A small multi-label image tagger, trained from scratch.
Model: 2.63M parameters, 32-pixel images, arch caformer, depths [2, 5, 2], widths [48, 96, 192].
Training: normuon at rate 0.014, 6000 steps, batches of 384.
Rows from block 5 of a small multi-label image tagger, named by matrix and row number. Rows with one number within an expert belong to one neuron, the router's apart. Each number is 128 + 24 x the weight over its row's rms, rounded and kept within 0 to 255. All counts start at 0. Numbers have three digits each. After the name is the row's rms in percent of the matrix's.
Before each expert's rows are labels from the 100 images, of 14848, where the router gives the expert most weight on average: "strongest on" is what is common among them; "colour at peak" is the nearest of a few named colours to the mean colour under the peak. Only what is clearly more common there than usual is listed. The data: drawn branching plants.
# router: router (model.blocks.5.mlp.router.weight, 4x96, trained with AdamW), inputs 48-95
# up: expert up (model.blocks.5.mlp.up, 4x192x96), inputs 48-95
# down: expert down (model.blocks.5.mlp.down, 4x96x192, transposed), outputs 48-95

# expert 0
strongest on: narrow; three-way forks; bare
colour at peak: cyan
router.0 104:164152118153106083141142136119168115183106161130134079103128142137122103099105100102132093109142088153175162129139116151094094091129115124134146
up.0 086:145087133109108088107124154119113119139107123151150161125132153114170142114096078103116138152137132148156094125115175126171109107146109144166111
down.0 094:134112089127150153122134070162146142072120170126064112144170083124181100138154122131121118151122121119166141139115137142137141163128112108102124
up.1 106:135153105096159128101155090054130170101125163138148128119161124083133109131146141131107146127105169082141144129143123120135130134142157146132081
down.1 114:131157122150161140093121114155181113146133097168156145130167150124151113114135115124111136151118132092112154155150123089144136112117133147082101
up.2 086:121149120124093104173142103134141143087082138155068136089140140159116173143094162140133126150134114170145143149121142155096098160139156157111097
down.2 082:133159105161128193174133113130102127122116120152078129118130144116156105135130144145147137151159157090128097091126136092150103118103104135116113
up.3 114:086128121150117139131182147124137166132112081113143132095120089113145112170105146153111158111107129108126104074137167145096118125139110140125108
down.3 119:113160191153145114162114123178133129110148112119150153113140165177112096109083115114097117107146082120166116136176127123128138114097139105149122
up.4 090:136124121134086084115126118123135129155109113157141138160144131142128079114112168141102116141090125128139151119166090152120122127135110101104137
down.4 100:181158127145118148125137121103116140170168106139127140123116094125121102096112116137106126136167099150069100114096130165148115148141155124163118
up.5 089:159147112074113114135173128107115175155166123141109133081134116121146120127117098162111131084116145123132166093139132133121137133143130150108122
down.5 083:116146178104148127084152105137156133083170108160122188107133106130146135113126103113126134109119123130134127107105116084163132143113147118155135
up.6 101:135067152155115152088124134072151127109121143105083144150090143112161113141130158116085126122150171154151097149140157133134148131101169128129096
down.6 091:092142121154083122129139083130146121108151185124165127117127077125137121147106113095084148118096128118103166157085148159142105122105129138118129
up.7 103:119133123088091112140095175155109161100136122105132115120124097131141141132145146095099132123211159073115138181101114119118126109151136087140102
down.7 097:131121153154126111094142137093130124140110140141112169084112105090095169131111144141141140104112095153139125120097126158134197077121126109117131
up.8 093:108115140132118107128162148153118166191170103124159128131173132147111103155115142141150143145122151146108123128149095132163095094129115111144081
down.8 073:168136121139138112155112151171141108151127125162153144136143146122160144092156111137156104088132126152124157078145131140108128177105101127123146
up.9 098:169154171151105080169132129136141092122140139151127114127165143155130123132116152137081078145150128118096126150152093174093070103160124151092105
down.9 104:111147130146143147148116170113149124158143118167070135146102151092118095121135096139087135134102132115112111157134119106120141135121157078112143
up.10 098:111117111169136139145105171115151110117139103124125093132116134159157126123123087120142114151100107122085134116101136125101136095134144133161164
down.10 104:114144087100130108113123148128122098108149134127126184162129126147112141113116127151140158122111103122176089196104110118121146113113143117129062
up.11 095:144131121155128107152124105144131130128125145107135106108124153157179154144170102120086174124134099110101133154151157141125167121097142162142166
down.11 107:074092113144172131166111122147119140103137120119176124168101108086100124140110153109126170139116114123106119171118083130151159146120155114127143
up.12 090:117158118151125099114125097188124118153115116159119163148127131157127124088134113138143135131160136157177133143103107082136106107115123114118120
down.12 108:127067119092121180136128148110150112150155106114074106147119155119111126124105139158135127123152140151114170109171134119158109163091141138170111
up.13 101:143170098117107129139178101083127104128107087157146104103127103131177105164137133098131107144118112166138122143166127082133103155174093133113130
down.13 097:131093111085157151143144134122140163113153137091090154129145122142141112116094112183132089143174142192098100129145173155129145126102131133170090
up.14 117:110099104125127138103158124191152139079177096105132122124156064132124123177112117116119117158120160136120167118076130152145151142161125130094137
down.14 126:136121141118159149146158120119127117090114106150141132120100104080133128146113181145067137105124160158107145163093146157108124087141062142130141
up.15 097:156115164107129134082137139108128123088133117167083136092138139108147138131142132113175103120080101144143124108127156146105113118138120156123104
down.15 074:125109134145156109139120111157121164145130134129157142155140135111103119130166114125155122131139135095140144133068131164162124178159158139138162
up.16 092:118183173152140071176145094107174146115118105102113154123145138123111153103102173128108132121134141111186153186106084148119135108126123125131105
down.16 105:113155113116118139127131113152153166142114124157153118138141146130122137117143104107144115138100133072123149133117163107095091120069089091148105
up.17 099:089154139097129141106097106145123120158130113086146162093103183092133100132177188132101120141111106125100109119117129152167089120115165085148143
down.17 100:139110120155129120114143124104167163121140093157172101146075111121130146133106095117134126136136145124132170150136124139094149152109140116137113

# expert 3
strongest on: autumn leaves; three-way forks; drooping
colour at peak: brown
router.3 076:128124130102090146142110136173099145076157163133112081092125179159106121158164142149143128083119094147139127151152135160139148113138082113129112
up.0 093:111145120074086087144110102133136109108110098161138131107123125159158145139133112120087126171122146143130102133099150086148146132100099135142103
down.0 108:143128106079137163152114127104107104116157126107150130133098138110125150109154101132089163137162152116147146106112129127159116145112150138135159
up.1 103:181143183114130150100136108139121145155145110117135127134150112147052151165147111140091130139119170162151091106107093117112138105164111106142084
down.1 088:087121101120116120129147151148177109174137125128145120145085179147130114109148153128130078155129136115095081143121190124128119115150129101135137
up.2 097:147129195135167142161128107165162149148131107175111080099155110098124126123144129119121149094136150144114126110137141082120110102132141133075130
down.2 084:131157070102173129156120106122099107099146133086126175156127093098128138126165185081124096129089118143152086135109114128116161161137144087150089
up.3 104:174165108122138122116110129151164131097134107110139114138106097163111077139136125156114163098111121117144094171129151151105164104173150116118089
down.3 114:110124128156119081115116117133132137147125104147117177140147119094117148136073118119135146150150168143118153102132130119149107119119153147134128
up.4 081:141115143092129143128150109118098146171089126131114132146132132127114149145128138067182132131136196131114101143114086102171160091189115156126125
down.4 100:093161127133090107113115126102123120139146085120079137136132114132131139130114147145130153137118102143136132115140116135111171115106112115104157
up.5 090:151119152147141169105167146123149103136157082081132157124127085178151140140133089133132108070140130118105133116142125169100139137113142103123141
down.5 092:081128151108111151146136113138153140131159139128154119128165075121103100126085145117128062112153156151150130165127133157127137115125103159133110
up.6 094:157142112158099099043145119124105145121152116180110137146142095134091123165131084096120140124145153146092126155143078156141124142122116158113112
down.6 091:120116141163147153093116122128133133126088177173126142181096141141150109132121134144153128140099101151111071134145125148089097129152127108115093
up.7 096:145126130143136156125159119148133158161138092111104139124146129114125149119147081155120114125123156092074132142109104112121118105129140155159128
down.7 105:104145120153092124120066098084132134148153138108143122161122076106176148089118168113128125108127131161130153143118154115112136167132116087133106
up.8 102:094147131119120107154108141119119078142133142157143135156144123142127163094105162189116135122099115111103090095113151110090102102160152134141129
down.8 104:146096111180132127149122120093080157114125169158171120148114115117182122104166107107128151128167139101114139142142170151131096124066110120115138
up.9 104:114117106105165094094145115112140135091145153126123115099144157106171118145120137108126186120140117072150125156163115133126152192148143147147134
down.9 096:126123183097096158113163170115156102152087146117106108110101153143122142095149111128115132125144103166102071182100137155106079136177155117103137
up.10 091:103151149120150111153089181099127140135120121129107150107160130130098171148083165068128132124163092107086119121093106134131132143122096117138092
down.10 077:117108112117099149148093110135139132113158150121083133105180128119120136098094116119140149157166114119130086121149103117106140121184165120094116
up.11 089:133122106168154130144136143102159130103098099164158144116100106131147116123160131112115156121111112112131093112125120165127170151132107109123097
down.11 078:128137109086179119162162167115090128126146089139116120143155135115138121162150073150126146149110105171106114096111164118132200139117141135087117
up.12 099:115152103145132105165167106129161160145123104151104147140125114158100093125097159163147158107101094149109101124145184117106092096153138131106100
down.12 107:149125150129181117106114093114145102091145162134113141106174140130121149134171116139115114086133090100136123126133137115085143174125139131177119
up.13 087:130141148106081131135100113139140143103160151142137153152118134150187116087077084130127137141130130129087088131158147135151119085124089118096094
down.13 089:192085136152154102106099108165124143142090106153130128124108099142162135130163167146160136105105087179143168149129145155108107132108160116121130
up.14 104:151137127130129127107128147138138141151098154095142164157163140122114162154145128115097130124112146122124122101171150112094086147137063085111108
down.14 092:127117116088132104124152179139098104105159139162124158140099134126120157118138121123119146149163200112154165083113103158124171161131096111155136
up.15 109:137163112121152103116148120114135164153120155131101130088115135119155131101105152133099140105176116108136098168107112148111105138111143093154109
down.15 091:145143135136108107148139135148143159144154110095135150111110146128150088113156127136149165139145129122081099152137133113109077120161132094091134
up.16 109:121137130131113134127114136091159120127157116127091141159129155121150126137135130157116147161142142122158082147109165121086168150117179119093113
down.16 129:138125122137116150124139099131146142117170164156163148136080145107101143142146098107130111131130099165128137121111184176133171148119133124069116
up.17 098:094136093151132098153120182086154130157148095134177148069135121138138129106130119148124110146109135118166138092128135116145150104130116106127077
down.17 084:154081124102100131131137109112094162111144151150122119082108139117124114173111167127082118148110114152146083111155131125147165163102125119151152

# expert 2
strongest on: bare; two-way forks; spreading
colour at peak: grey
router.2 087:095093122119156141097096167166127112155162128129164157110118162123151134133137125149140123149105099117105124068161095130131129125130101102111121
up.0 101:156154136156123122078180165158147151157146132143112169157137100111135138089100129147121136109126069122139105115181121113132119140130129105133149
down.0 076:124114129140085158130106116115125088134115148098121128128161111124161120158138143138128137138110110143121104125085126114160133139088169150112118
up.1 107:157132181148165138130129131137118117139161117156116188127147116149132150104184107131150125112095091068112096155112138161120112120149125115108143
down.1 114:106143103091133139089149148137147135132106116123082066161137085121149135138113140105056092117115135139132181126099146106142104154164141145130117
up.2 099:122157161090122095145107101124117134164106139134095122116126125086178098137103145146157148114157144124151123109113120120142102098131071109139098
down.2 102:125138114100118141130107133109149150119157077124138096144115169162127108153147152147110126130159137143126135097090109120113156147104104162098148
up.3 092:127094148152096136090112132126134095092169085189079079145136125141126141121122150105121111170130148150100158187100147089113140137128098090109118
down.3 105:124128159110128119153122153128111138134132160127138141181116105180138130098096136124162147115131154118113118158161141158114096117116126161115097
up.4 089:131092119158111137128144148109135092102143083139132119107112120121130148124118164096103149122091138150154145141150118160128171132146090116113141
down.4 078:150141190094132133113060103122109140133140163176141148150120127136091100178161132094147139139157120094110151139180119140131135139137117091129138
up.5 099:130082120132174136138151096149121165108150110154129114126119143142147108089123131139146164152171150117127132093131141169132106125160098089140081
down.5 111:133149124057133114113146174124124122169185159120135128091137123095155133123147145126170119115140121119096119151128135110151131102094140158138134
up.6 109:117149107142134140140115126116173141107125133094104116114116141173166106150100069115146132157139142127135082176140119107147143155176153126143146
down.6 108:157162147139123125118134152108090133115107176126098106124152146116088114106121089094123129135105149112103156160140111134129132095089091111103128
up.7 105:127095145130113158132135147122143120114161113180097118163080105104108128146163143115152192135164117140112080132095092095166157107137133141141098
down.7 114:087131127093102101163120145134148110115180112135124128126128115173125085132098139127152129144125138172119143080138177139134138088177159115144122
up.8 100:127160097137105090171127153136122169141090114061155163120147156116133155101100148134130126142148108145107176097140189094130149145118126116128103
down.8 110:142144080117117115131137148096113125096075112148146142066173148113124141111112111119127133176108101099091132150112121105125104141135156109146134
up.9 099:139141109107109142154094145117143087123109160137107118153148090114150157175135158103124155098106123135125065153118120104161122104135114113137130
down.9 089:086163118105129113108148171135159117153152085101100113121109139194106128112125120119143117121144154146133157151170150100146150093101149139161110
up.10 103:118108141098147123126141132126172155167115167127075065114157106165110145152098112107142119115137127104101117145131134098168124093119147121129169
down.10 102:120166123129149171122148164115145146129124162159137130113124158119140083091134116185104138120120139116117091157100130127100109179130107121136110
up.11 113:130126151126085161122162159170156138125125171135117077142130135161118112170105118133163137147142129109108149132098108170101098139145101137110114
down.11 106:153148168130162165146084102127091128110122107147105156147154123131136154140118166145109146116112157130122113106165120109129161154147097088118098
up.12 100:111135103146146151145151147114149123087107078163091131127138123097145123124138146156145116147095138121154121180159123117141113141120109099117121
down.12 107:148173130117070140177157132138127120093157130125122121140146068130111164112150110136122132126131105113114098131133115123075189109103074133145143
up.13 105:141159132133099086117124135097111133141098103155126118117152097092157154138070163116118156115126120153130153127156116128114111074118129123138164
down.13 072:121099154094110109117175159134105126114148103134142162119183156099087137159136130138108130125131141162108101099103100107098110133109139116126090
up.14 113:141163129144133118121146110112110156139120112147109152128126144153084117098104069118123137143124096146116142134148140121152132138152171153116165
down.14 118:137133153141104134157120114109153079129158169144126085143122124128127161124137128089109132140099124101153117170132164090076126068179114114083122
up.15 105:110095106127129181140181161108103133110115095116148105115129110145148114124157121152123161144149163119073124110105149079143130064123148107097149
down.15 103:136116127139139124141147129122132113160098118183104116083110135160155159120105141096100099092129138126178095129162117126152106139170155119152142
up.16 095:135148163119132138087122106108131126128176149127127103139122146160162088159137149125128127156132143134133124156120119132168121144155144131143092
down.16 093:128121114150107147142176158108104151098099141126127117099132106088125163153155126158113129105184148145146117092160153125114136122124066131064111
up.17 104:159153142129098090092104110099111108141120118107152124111156185164134123140124133132101129122122106134143104150137136099136117115118123102139119
down.17 117:143136134156149075165086089080113136173101121107116131125136146137099121142108093124125150124139146100151125108158133135144114087097106123090107